config = dict(
    train_examples=147500,
    encoder_fused_qkv=True,
    encoder_parallel_block=False,
    encoder_drop_path=0.15,
    decoder_width=256,
    decoder_mlp_ratio=6,
    optimizer='soap',
    lr_schedule='cosine',
    adamw_weight_decay_other_params=0.01,
)
Rows from block 3 of the image encoder of a small encoder-decoder image transcriber, named by matrix and row number. Rows with one number belong to one neuron. Each number is 500 + 25 x the weight over its row's rms, rounded and kept within 0 to 999. All counts start at 0. Numbers have three digits each.
After each neuron's rows are labels from the 100 images, of 14976, where the neuron reaches its highest value: "responds to" is what is common among them. Only what is clearly more common there than usual is listed. The data: numbers of one to four digits printed on busy colour backdrops.
# fc1: MLP up (encoder.blocks.3.mlp.fc1.weight, 192x96), inputs 0-95
# fc2: MLP down (encoder.blocks.3.mlp.fc2.weight, 96x192, transposed), outputs 0-95

fc1.30:513494509508475528500500517536490521503489506462514517437500489486521498466495525502503476493461504558561521504562539513510442526505504540524468501522499492521504501517460525506486489541501510525496521503499520490537472511481528565502494526507493509462500486508524485500492421510502485507
fc2.30:538507488449499501460483491514483459503494509556487459509426487543498484516548455518481508500523467490514484510507495547482483496501501476499522532467486500515540487490541487468520517503518516510514526502498481486495551491493469459476467504508486507520466502494468518572504504483473477503
responds to: length: four; red ink

fc1.183:459456497510501482487543486483511524483550487478487500517497472502501500455495468462496474573520525501520498523532450513547491494500480480509543501499495492518473484470527525505484510501523502424501580499531475507524456498490513500500541500494507526511515509505481504522504525524484495484
fc2.183:496533510483494496522471504476503486506512487515512451508499552489511525485501493476478506490499513493528519513469580507457500501500526579500446533547504512476479490514453501505512477498510479511522493536446495490494502496561450522471516489506536496502489495481528489469474503481516513537
responds to: black ink

fc1.14:474499501504499505553505513504486480491515457497443464504486514483489508500493496504535503547493506490489496481479514488511513515471505509437500499530514504475504494452500505537519501510496572512511500512474561478505466487501462480486485495434501451506500506527491432487553472533499489515
fc2.14:479495485477495515456487500463532494478499509465565515509535490506462490487505480467499503449483501500500530502518441502483450483535501503529451529499486500492503511479490502428487489520492415480485480486517548490467497496530490500500500469498475516476491538479500548507502502495504497495
responds to: on a plate

fc1.23:545442465514497516504481507503520500495493514450502502543519494504467497499517522499499490508509509475498546475454484537482462549477492530510439507555519529514511489510507504497498490476546484513530474490514522472498499461464503513498480505524502435472495497468471497498493442533507480465
fc2.23:469497534451507502481507527451537449573499504476506500485507506512512440471501454508500478498499536473501500546445539515503515493504550531476498493477517486500479554501503504510498486530459492473512480487498451487480487490518513509488488474511474514461481519451501527480507494499490501519
responds to: yellow ink

fc1.88:516503462476484502534502513553503514501527488467483516510516467502494513494504530510500533466500516512511429515500480535590500519526530526500500494521500528521492508497555500476437485450528532502512527510499495476497504472493476525545507494480500491508529513499478491561501480498496488460
fc2.88:497528566540540503532527514478504501499496517500468482497556514499497494488525506491476483511496482477510501480465514427518540484479510497511519472505524497494452556540541492507519512504471510528449483447500524519486498525501499507449455500470458495483508498481503521476491499506493540487
responds to: pink ink; white ink

fc1.176:529502501513486464531466434502520520479502514488492528485517500473543506471513525492494522516498483494440503505491534501469507478510516531521512496496503490505526497474500500500420501452507557461526530548502476523505488506500429513473510510504505549469531498541484493512480475481504500492
fc2.176:490494467427500541518532548464496486496506535491492490486515491498521503491501476491456524498492502496457524543485501561504464522509488464541491500468503500524527500482501461503535478499469498498502506499462462466489502506459461471481500511485517502549456523442497515505504545503512500476
responds to: red ink

fc1.32:506486514509502485469481500484504492436461512453493507482540494496484527461501487510521504438481493542510475462535469494491506481498511481520501494518550508488438532504515491529503490468499507491502542475538491486467429500507523493492503490499500498490499456503465506575493513540508513507
fc2.32:516503523525491500499545459528480499543540485475501507491491474512540448507502500524505496527526473528496518521468485489506510507510507582495510505478467505474501497492509513448519486517495506503495492487490438489525509500471483508565527517512486512483434486506481490492501460492523544442
responds to: pink ink

fc1.25:499513464497488554521471491524486486492497466508503507485475484520495542519505487450489503528457484498508507501540464575490501505475442522489501490490505514495501510498483537508405499471454514524503500553510490537500502487542499498477501504502524496524528496487494500501475500531478455530
fc2.25:498506508459499396485521525468553503531487498510510484501485493477514503494488492478499484500543549501481479493474488460498520524481512506554481497501457453525496538535507503499571487494524505470458498491499524491520491496449501504480501502504471497498511519492535453529515506511508507501
responds to: on a plate

fc1.47:500463532541439508501518498530497492475506551458506498491516497485548498474552498542528567517454499459561486506507541505497509509501496520480489468494499517479479468514507509486505473505562500514471500521497506501503503517496499499469497531455500492511484518523542493461509502460493469505
fc2.47:492518490469556503496493499506494518508519514553497501496484493461486501495501521501471391473577498521468473510520529485495519466527529538534470496494505503516476498498496468490500533530503523498531503498487494495533456500499498475493475493535499496503577503502503507518476509523511492505
responds to: the digit 4; blue ink; black ink

fc1.155:454505525492510470463507540478496480532528557497504470457495507534535501532484557549462465466495540469491491526483533520466514484507471490517509498535539460487505523498453504491477520501470514490500495516561513496531498511485512516441504514496493494512496506533505500508504492496497450502
fc2.155:466489474571488492500483491510493598494472482499485501514518487425474498474472501496490500499558520483504487496493497520494492538542504483538436496474444505502514459482491534513490503514518466505473511530510493502502498502522501544507474495502500497500484485496479465493473520482477500486
responds to: on a plate; length: one; red ink

fc1.109:522528483488495498518467500532513500510524473503465477456482506516517529488499491490516499492440514509497512458474476477489502514500501479430502506492532458501528495508501456519476498496487498510509501483503559489480509488537500545449520474507526493495558494463496455535546500503488570518
fc2.109:495492500532490544510495500461434505461533459504502512501516499507495460497530586524495499467506488482492479552493458502523508503494484526517504519495485507507500488522488483468500490512508499484495506506467500517532491491430509464549500484498481506537440507492539515465508486512522455471
responds to: on a plate

fc1.44:557512497585509510511506505511517497521529494464489433499528558497490488521467479518486526479540520556474473526494490497489469527499497497465503530501480500499512500494493490491482547502517503499519494508494486519500455515492509509504487505485475439491504524492546453539525541489489468499
fc2.44:458502497490548492510506476513494522453499472492491494497498465500443493505502499498517502477500496456491535476507502519528495463545487484513496490509547500499479502507473523506481489514501494477560527497503496459487539499508427479492503474492517504501480429502459562497429501511503522497
responds to: bold; yellow ink

fc1.22:531450543458502508508478534496518482528529537509551523464520501530494523495488518495495497580504492500506440504460514532487500492477496465487536537495527477511485504496467458503499519489510494503474503501495500495509506491501500494501505457530481500505514516456508465506486495499488403488
fc2.22:420503482488510484501453473539508502496477459509498537500496499534491500492519495481510448500451540500498531503479503443470529508525536523500471486446501514467537528489508497504488477504489498514499515501528462495502494493471494512462501532478501500534478481545481540493550505450476503500
responds to: green ink; teal ink

fc1.153:573498501509475473510502500522470491454489548503483493494499503516479511517475526517528537515509451527525447491482516489505487554476492521460503495513524499477506467483506500520447568462519502506502507513516519503456499483515504527503499523502551500507519439500514467485489486510484537536
fc2.153:491571496518501491474498494564516513495511431446474513531493495442491463511496487504489449463476500500493536498518494458473465512501465499501471488496488494507502473505461508452520565468502480500499512479488485498527468509469558504508496520520529500472511523499494508495492497502502500476
responds to: orange ink; yellow ink

fc1.180:498482491518541498533525520513510498471486508499497490450540435503495503515495569516495519496524505475530476500527507459531469504457505504507546434497499527536479504528488510507549495502466483509512468475508512482550498506500541493517505485535481503476514502493507490485491514572502529521
fc2.180:477516494484482502472485491496500514533501507478514518504489507518423498523470487515500487509490480481503525510505496558504536511499502485443506568506482457472508515478529494474491436499516501522483529536515500518483560518516495468507566503505493461496463500511507505537506464459526522505
responds to: red ink

fc1.177:480513496555446493488476493483546473470504490488500533491497508482468551460459499487505494472498515552500504488499509518448508540480480492509487511473510534517502506496494520502517528472485504487442564532496542518538564494500483547455465509524480501500491501491508511494497488482500517479
fc2.177:486503521462462477506533495495491520498495502499575510541489521508526497492528481509476501471486470480492484510472456467529469476499507491498500510501484428445500523483492469504513492499518495489533445509492444462499494568491502464516521464491476521515509486494454511524510459492500500518
responds to: on a plate

fc1.166:564481506512497499530473444551448514468513503488573490496481526533502533500499481476488497508537502536475527503451503510485550500544505515500490491529516503507512471482478509545519537453481489462518515503510545474484492500500506526494484508514487495514496481548525504502487515487509502455
fc2.166:514553465490492508448496507516511525550502476507475490513530489485522537448481522500526499519462484491480533473488535500512462515492503446504527468500548533469496520494467514472491483539547497509500516563475491483529537503509490522540520483507487506503500473451488499508500461503496467516
responds to: teal ink

fc1.50:519483525500504495493489574522508498484522496511567441568497505500501503512495509507521492509501491501500511494541510479511498492517532500498493472525485459519501478488448528524499507489511494503516516517513504484501495498436514482487416527518504526507494501463484443453498497505480547475
fc2.50:420504490498506501497504464479539492534502533476455514470476519492527503510509494503474499481491498498513446491485526510499528487485523488486483469489503489506483542499496494491500472459480494478481479495524523454528485455539500517482527460497533506556448461505498492503535517453503460546
responds to: on a plate

fc1.78:495488505507510525484489492493538485510481491529423487491543503494500511464520537499470450460452501512503488522520501504533510573464515501521541544509481507516493522507513488557463476523531468487503514495507512481502472431503500520511490516465487515500474529511493470484535494528512495484
fc2.78:455515500482508492547551500549507573495515496534512496481489494445509489513487506499516510509511490480487503472473514503485468490485535513521500524544513486484497461502494500467497538498527499503503502513503488503504562554539483488508488489560502506491477496447522502489457439525512528480
responds to: purple ink; red ink

fc1.104:551555501518496492499489503565487513515518525491502454503506500500482518488498529500490509459469486500525497416505477514506500541448481502509495479481501489509481495502542543500524543429485491505454521474499503527506469511502486531487468473516505468479526501506499507514497442524500498490
fc2.104:516524459509463501500507496502490495472537500478546499550529490496507504484501518497473513482501498539537504515425500523529483517460514538501500477501510457542517494523481500507496448514441531482516472483512490493509488500453500528506510458500495536482473508494513516472473448499487560469
responds to: orange ink; the digit 1; last digit: 1; yellow ink

fc1.9:496449464507499472566560490507535528498497485505451502502496439518531528555483532515494478474510466501508488468466506468521484542495493490506491505508520528489523476511496499497478508500530470464515464524535527522504533528480526487466513503542455501476503510542510501486495486491488501535
fc2.9:488492538499498481488531505486494502489524517505533510498499585520501475496477488503516508558493516526495445510520512509488489479529500478497502515492483476505478509488471514508534466534474476507514528530501511528509486472477495496497500496545581464568497510479527527473484493473487435503
responds to: red ink

fc1.164:510520495470509518502478556529506509466497488527517500503496501468496499490506558452521486481509494450511486534482494532519510494508422466505484495505493549505495507542487470563527520519529533486500508442473480518503508529511508510500500477493500524498551502465487501502445471506502500542
fc2.164:542504522482518490462506524500469463549493500511527513496491476502513498527509455499494449525465498503500478485493518513506472515513526515536444480496518506491538509497549522492497441524471509499505477497507478517510505484459418530476434499509472506509444496515479508508503528481487486480
responds to: length: four; white ink

fc1.69:531513474521500514498493472555519492503444490544496547463537458508495540528487503492493547500531501463518511510512534469485489470515486512557542473498499487514483505500507499501477530485470498507513496472486505471536432536518579492495494498502503487486508503519523505485493512521515539475
fc2.69:501506500494500528484495494467496505477525495531497492479504484550496516509501466531561478488496500450517484525476502501524491509498477479525461497491519494477530453494521489474462439554523499472490487498562528523503481502497542483500510516471493512518528477563482528558550504521496497500
responds to: white ink

fc1.10:451506507485513488493512509553490501526501513524530497538511500495504495479450487479528486498536475512503442512539493526499512500493499499572505475482489533512516491500487497563498572537504498482511512530506577481512465519471500516494500509501499490494496514479529497512498461437494500525
fc2.10:508441491509518473508502503484511509506483471463490463511504500510556508553511530498480489529436498475505503462492514470516502518517494426472457513489501509501500514477473479499521508445492499470453501512498491513489488498503538512440500520499507501523490483501490454489472562534518468509
responds to: red ink

fc1.43:526502528520493480475478476526442496514488507557420493467519483523515539549501532489495504547493496502506498513492502500494479509491496475500533488534494493445505541461509495520504522502446488476510496522529511480566483497530522509523491504510492497497454476480500451481508492501511454505
fc2.43:473422503502471507476510534493496484527517546470529471500536497511491467500527493501485558503530543503505513519505537456514534474516516542504506486492486510561483498556520483514490487561468501485513518463516487489503503555519473501462514535501486495479492509509509493513507522510496504463
responds to: the digit 9; red ink; purple ink

fc1.21:552499523503472497495517471491563522502499529467473515511514494498508518513498504524527519485463507474511525504498509500506419487546507496564499517494483525491499466495508487515510517486494557483512467482524500535509482502483500506485511472473449506502600496517467485475491509518518502499
fc2.21:499501478481552492500511517481498415499474475526496502439574479473491494515459498467498490503500478459494452498494477492501566546509501533511524507512511502521487524492483485531503485497482504522531486521500509534492526500527491461500500496500518484444505476521497492522469505487505501448
responds to: teal ink

fc1.122:479480461438482432511509491504518455502554518497510507497505486514506509513474519506529499499500528464489503522499503478491477500479425490520469522522528517527500468509484489503499511500482560505506508540536503550563497475511504515506515495487472543499517511499494525522509535493520495441
fc2.122:500541492523500563495519510501503512512456513509505501508491497494498500487478494491483501486492519563493465499472495466525508541504549496504487464511492480488505528492465515509507491480484504499554516420475525511482484526505472486418500504519483450544497534500546498495513487500526542516
responds to: black ink

fc1.99:498496503509477510498481515467511506497512466503495481500506534481465516453511516530514497527464507482536519455423508514498504508502512466498457499556559443506525488495518502534463526533496468514499532488492510500501515522525475504455498528503472528483499550442449492501499482504495499488
fc2.99:566550485490510496467480498491480505514527507501496520521480522500502504530513474501499502540458444513480475504498506512499528490496517521480529505502470485488492543565496503484499401472519537537486441495508486519496501469503497493509500490493501476487462463492556508518485494501507531501
responds to: length: four; white ink

fc1.93:464483508478492520502482502526522526460442568541490508510515495481493506511504503504467483493469504496546459495495538506488531518481530511502506492540481533516475534464499560452481452486503510465508515513461562509488518499517512484482482504505500491485496532500460500515485532470484453490
fc2.93:506486481505482495499480561492486514503502490505460513507513496498508522502483550505528550496503507514508504492516514498525535506493444469508492537498516497504467495505527495555473519512513494514539482499508513538518489445446496495487481511460471502541534563467487493442549449513511479491
responds to: orange ink

fc1.124:531472507482489496506545475496489506496449436495525476514515485499497501494512448501512521503498474536498476456431490546459452481502501521521478499524526531506542481514504540562525518491462515528496530517456539479510498477486476531490510492488482498504499467506459499506497516501501527504
fc2.124:504542523504442505497492482497448508509515554506512464489500457474507499486495491490545533530516470509476506491517551472500482493494508479519473495515546500499433488466507497479515529506521491577495460512489483486508511501496454466510530496518472506518469542461531502516486496529523504514
responds to: orange ink

fc1.26:498509476453473465474443496543499575517510501509498488501534521529499503504525518516450456499477486522518498511493462512482499488509508501501475495501499535480501500497473551556471523500479541504506512474536493522506518564519478503542463495489497473517494530507534524526519467504481502465
fc2.26:496507509536552541517510520492503500503492436500533477505448510473482508502513506463474498440516511528497484461497514476487482508507541481494540502498508446516502516482462450476520447472538515530493491530497497496538521447505512481497473496507500502480508513462496471514446491501531514518
responds to: the digit 4

fc1.165:473502479491527534463508492486524492574462498479537506486530500512530500539456504501474439513497528495528471486491520499462507510498525452541469518508520480469498483478435523549560542522509499494490500503513509504518483473493530509520515502495500492543513502504521528503493511499456518487
fc2.165:514515503544504465539498528503493557495482503499548496505471486513509422480499497501511524489506536517492555516476538477504515509497508530507471537502530501487467496544536492474483524477475542514516499488471478497506502509474502457450500517552514505461479466450493481508474483521524507498
responds to: red ink

fc1.4:485507497502503497503515468450529491459478526497502520517501494499500432491501504473446523470503480514515506499484502539533500460497497488497499441547542493502506488524489487500501492475502575499487511500483500517500463502498513526504525511487487514549535481454531492522460523511503452430
fc2.4:511474458521495479506500513547490499503549502490500491490534485499491527506519501518499465499475515509489513497538505512500564501489504494493500505478471522504472507478500502481516497498592482483510490501486436495488482511450412491481492475500494519492445550500514504505532492446495502517
responds to: white ink; pink ink

fc1.125:498518508503501475473464504510515487536539474500498495497523503525497514489549454495512495452493520512494492502487520495467508538504491499501477499551511458513491493524522568555499501497542500514499524545537522500511513504511455515444538503489514506548534514502527502503508486506533529424
fc2.125:531529529521487543575511526488489494504471493508513544514458511503492488503516546541482515526525425482499459418500501495510486491498519499523537506487501521463497500485488442500499524500509498511517543479474511504505537519517485450525511476528484521492502524514501513507494509499472486492
responds to: yellow ink

fc1.146:497515483512512540523498494485472513474532501512512519506505503500487522497504501516504470544471492457517478448499464504500544512500466507500520469497502441517487487511499488500509506505518490499475525518500492507537425497484438505523500423496515472504515505400490503526484526504500507512
fc2.146:522541545527459524490466492500488505494490496492523490494501500510521510499517431501501520501549520517485555587533499495503511499518518510510508490545493514515506537494529496475526527500473547536497511500498524522488498488502504469492536536484492506508520520542491500494563455528523537499
responds to: yellow ink

fc1.158:462501497523518513498474485498476531444483516500566501532510509440534509503493464505503477523500536515564467490500505503513513470514467480494509481493499496473500510443545522510478491489468502515495513490516550522506486513498452501556546522519505512532523508477476481547492472479480493509
fc2.158:493499563515538473498510511488506532494528529492495494488514485561502503503472550472505511467501460523485538469514479547522534500510491525504506500531482502571483504548507467466500508514491498503489516497478481509512532478501517462515497485513501508523523497491445483476433463504460537503
responds to: bold; yellow ink

fc1.72:529484501509494518485493522512500500503462465494494505502495504501514528484490506474524555523469499514508495501518505524506511507478514489466509476553496496492498487548510512508523581497523464488510504530505509483495455517523474497502544520531491445514574563466487488472519521472508518559
fc2.72:500498505471504478498537528473508516473525556528557493504501482495456480433521503507497487498499487459496506505499499494501528507474515509484485519470489472493483493494517467501475498501549505503484482482509484579503441499501559506527473504501489550472468485539495460501500502545475467517
responds to: black ink

fc1.58:554510497508497491528497501506510494520501515511538500507495509458508489463495532424500459526516495509570501535491490545498492505503475482522458568500530482519520482521498516503495501493535536460473482503465551516502463508482497498500493498506496503505505508496480448464472476479499440500
fc2.58:492452481457465455485462505488500490464499498521499483503474500487526500543501446509522445534469500473507503518448507513491541501490506517472494487494488460496524501518527502514534490510502495477503497461522482499457587516517508515450478477487507493482505534538498501550498511497500506463
responds to: white ink

fc1.130:489498530475496544532466522511504480532499507508425505504507496509478506468500519544490525489502494505504492523524502502566492497527481500461512517476498497522539482499563500516503474526504540529491484501495497494494470515549521506489518530561461533557518499501496430482503501502494519528
fc2.130:459511496539514480502551512503497519466506536500520487493500458458496499498478479494534492480540474492468513470535468449495492500500543521531484517526499491473435498502485506500498516495550475482469499497500502498507550526501456504497491497567526464519466500475522502504428496500503514484
responds to: red ink

fc1.80:538522517541515503500487485534511498491479505514505503481515476476503493506496489518567554534492452502541494469492535532501496533561489500490434488498498503457481523501529484546559473512514484534490447497499518488479496522471510498497469459525487494513499507493475519496483494477494472543
fc2.80:491495496477528498512544474496490559532462474519562491510471515516487500459501467482461470489517506501495480501482492485503483474510583506483501517491508461502499507489499493473479544466505517537487539496463489501482478518512472485478500513492510520507497498457515458552499514576513517496
responds to: yellow ink

fc1.18:502512497534439512500506477484488457504477503522489498490513477614521541540511504466504549464523489513503507514496498489461549523501497450500557487522488480464496500481538511539516493501492499498494480521510514484545498486489500470492500506471501539524491502511498487495506468512520516480
fc2.18:516472479501522506472501484513502471482497503500517494493481495450485481455520468541500508504491526529460511480500513498486499496507450507478554505506475489517545496545545532494528511513482461520484557453500473492511486499532498479528440491512483552453479497501499499563500518456486497502
responds to: yellow ink

fc1.156:494495518481497522502463534519492491534485473487493500469498469511563500504486508494497502497512547512492522469505392497488489548489482520485499501498509512481537555531534485542506501470486526522504516515500481498515430544500476513502482516487502471525497513494471499521505473509479481451
fc2.156:491517492492466466493500440500507475513521489492455512480502498498464505464497501525509500487500479503489531482502499495514453477427489427496464464466514484499414493500454519489551499504493494496482486496493496505532460496465504510541526502539501512490498503461489471512493505501502511541
responds to: white ink; yellow ink

fc1.86:501476486511487506495517484461506491515483520501515484536500465512509500536493527506567500496493492521517529504508522467449505545440477469491500525535497489493538495499440562515565552529501484518469504495503520547506495500509503491515511503507476529539518512501467500496498462462506528469
fc2.86:455497498501484500471496494507473525509486481520541520506491525504502463489504486501388500506500501495465471516503505458488514458493584533478487520503476480524507506499508510515489500481477528526501504452510503472490466578506510483503500477494500486503511461498473494501452501517489511514
responds to: length: four

fc1.184:502497518502471497452508480491473454493521501518555529499463482543478497497487483503493456491492492524534516458497499508496533506503526507506492481504484517431539498480537519493546557465492478560484505498509495535551489497509501498512496494515490512452468556532494478505493523462500499525
fc2.184:464547502521518555493498483515532603502508497500509452486506529457494486499530503507491555503507491537522498515503508503496447493498540453485510499478485487493490504510495433517469544489495508489489491473484494521515501478506513490504485516493500524513545513500497481482506445501539526504
responds to: the digit 4; first digit: 4

fc1.167:510477496541495507503487516519512533427511516463510525447486512457473493480470566495506493498474500498508539574489513516521471484461511521530495492466501503494496509493500497571495528479528485497496491466508516503512500514458523479497529466530504447465515488481523519496481489527502498507
fc2.167:490518450518500512473506500468498487524537505513538486497437488505506489494485435473483499491519502489501454489511492485533493517510493466500524483490473466545450518512500521488599461521479503518520508517493485501514487515561471532478492492446478505516464504495512509502493492482475508505
responds to: length: four

fc1.60:512503504485506534527472504512508548500499507498544488504486487566531532497507498503503542490503494483487509488524507509491471486500500455475495476500490502501463514504512556533482492525485490523533465580515525476498546482498496493499510547485484506494491502449517499561502554509442497466
fc2.60:467556492489469474503515518512439528525483468500511470473478506499500480488504553489496501509545524475523524542497521502539521493498462481488522490486484474550495465447516511486557513491509518499494524437578527490496513497487502495490500491477505500500498500527527489504452488471488498489
responds to: on a plate

fc1.27:548505492477489473524494527494547502491484503527473483500510502506513538516504526487488459495521505478500530491470486513543438487475523544509526565484501490509530497493527503502539536539474487496498499521500495495549452465487497508565537489527483479478486509495486500497518552453512468488
fc2.27:481446505517493545493478497493509502500504487483448501515504503519495444502535474541512524521466504501504498548524504478465559506494467498504467467509504507493497521477506494416507499509520503514501502516430496513488473502507475565493445544501522495520501463475487491499515515501479499490
responds to: teal ink; green ink

fc1.29:473493503503489474550510567499461487490495597489476504534483500560453507458493489520507516475504484486566498515485474465494547510504492479483484504483500491492495513487465493481481480517512452457510510510534497505505482512515500485497503509525528531504476531507478465500494528514512490529
fc2.29:508494504497524498489499481484536515523474478469495518480501517471500462479474522482495534510524505546437503495540549512467476470506487497515492510525491543476495496502503503564492484488495500553472542501514500485491504508477519484471550502493514512439477450486551505489497429488492498490
responds to: red ink

fc1.89:523489513477480517497477513480473502516520485522503494498492544501502502434498490492523464488487481489505544505483497539473566521495511477537465479531497464508494480512506497499461480529531499489478573474472537529553518540501478483501490527491498502518486565501478460519480474509492473478
fc2.89:483547526501512546501516477503509500503472501529496516505499515489490470554519478501519502502480448482495488484507504488503504546499536475419557523537498494482514517536487508536494504494502491488491495484529524535520543507530529497570492494508505509473534514525493494497521458501518570502
responds to: white ink

fc1.49:518509495490471514520509561528499512479495518478435498563520501501496514523504534519540515502503508508466507514486508503497486556526536504576480523517543498485483522505500527493458499486538501481480491466544503509509500504552551487507442514477489478506504485492515522488497481498512462477
fc2.49:480538491540514522479488500522489505528521531489505489471497496498497465496500512511476501498509498512521496502517501488506502460485495473463536508462527494497502494528500484501514494494431566502491531483462499484481501494528534481496536492475581526426556445503512502501504523511479539524
responds to: pink ink

fc1.95:505521514501513492517535543501453521505488484495485479519508510499508516498522499501481522503529465554529498479478476500516439494492500509450479424501543501528493470494483491479479469456550525479505500516497494495517476502497487520461486517502485448533566489496551487509500537483462502508
fc2.95:478518562465456503538493460503533505446533493503494499502495518504501476500493517493499505513504496509489499538522506476496551525486500503506479550523506484489486553524509498452523535488465478543479461453491480499463497495500512446539488478511556494467470508471469541502498488522504499485
responds to: length: four; white ink

fc1.149:513502503499517501520499479510501500559489472502505507497565505522489533477497472492535520537498499506473507534501571497506537488466457497449510550502500487509474518492501460474500499500494539516512467489506477463506537468555529467466509448497499508486529494441485478508493506476502482479
fc2.149:473524561510542510513494484480499520501496502524479506508476502454496493541480538511498480443532498492514503509506467523505450534496519450569461509521513496501537478499482554500545506507533501492502502544487512495449498470471505524481492531545488493493492503487502534488517463500502538500
responds to: the digit 4

fc1.7:510497516504506508483507522518461514544472502498511519500489472544467502467484417512534489476501499514525520496497508588472502454510461538492493502510506456479504509502516504503478501499510462517529480503492505504558499512498509488529470500500540494508505491500550485481472495513500496421
fc2.7:518513497477455493467478457497489493488479425470467505508558530496497497519497499471492506452501462495515514493500509478510478506521531449497478502518490538496482500489500472488491516499506521479488503561503497493406499461503474482503538515482488497456494515503465511512554503502513508476
responds to: purple ink

fc1.15:518493511504501512512501441453493457499504523462508494499527495502495492492507527499526566497492506441492489507530574485562506548518505525437535488511497495481505500519504509494560515447499501458449508548504496501486515528498483498479503494502517499521526487501509494499470500483489492491
fc2.15:490501498497508522499497505502496487487501475543500504522503542470487507506511517483481499482469444541488492507538485528499455451492554474537455530500520495483491516441512476471514485505455566495510497588479498464498503467481530500497492495495467494512523490496517551502503472506502495505
responds to: the digit 4; black ink

fc1.178:506515457481494483514504485506462510500504532518536450491484528483497497501500484445523472502502517464561497496498502503502514471506515496504529504506496487493477496462505526495514489472502506482506556495525517500503421483502620501504502509538487493508522469500530489508499500459469507505
fc2.178:491438528542502496497487515473499495491500467497498480478506466499525482586511504489500469503520486498462515497501488493478496523542503509501500540508497528481445541497498479536495473565514490517499510493499525511531530492485466487517489457530516506487499491499516497434454460556496504495
responds to: green ink

fc1.157:502516497495498547516500509550473556463500568494524498512502512511517499509529507461496464473521490515495532509501484512502545506496459453497481524495523533443496503540524510558507527497500544478489500486494484533502467517501449520504483491501500552511523509483499526475460517484536467501
fc2.157:528500501447498491475526488492489501502503465493488500499504491504489505532488485554523526500491499499512501473533505556504491523522500546466527528532460456497553498485498491469486511490506514525497535499498483519460583497495509508505546504527517444496524482518483556526493483440491494486
responds to: orange ink; yellow ink

fc1.135:477502541507500505513500505501535500487497486483477511528514452530509500552513491506510499476481504481546501516504463506501462520512469525502506497503481476497488519504566510504493511510505491446489575511524502504532453560478466489483505498555471437514531544507526519507496458512504484508
fc2.135:510464482513485489485497475457517517489526491508481462398546518480499483469507499493468488529502501498494497494500507500518492466480499444503471524518525509457484482549466504505500512484509457515492432512490452510510466448504498504513525488476479514528508525507505449495489499487522483491
responds to: length: two; black ink; red ink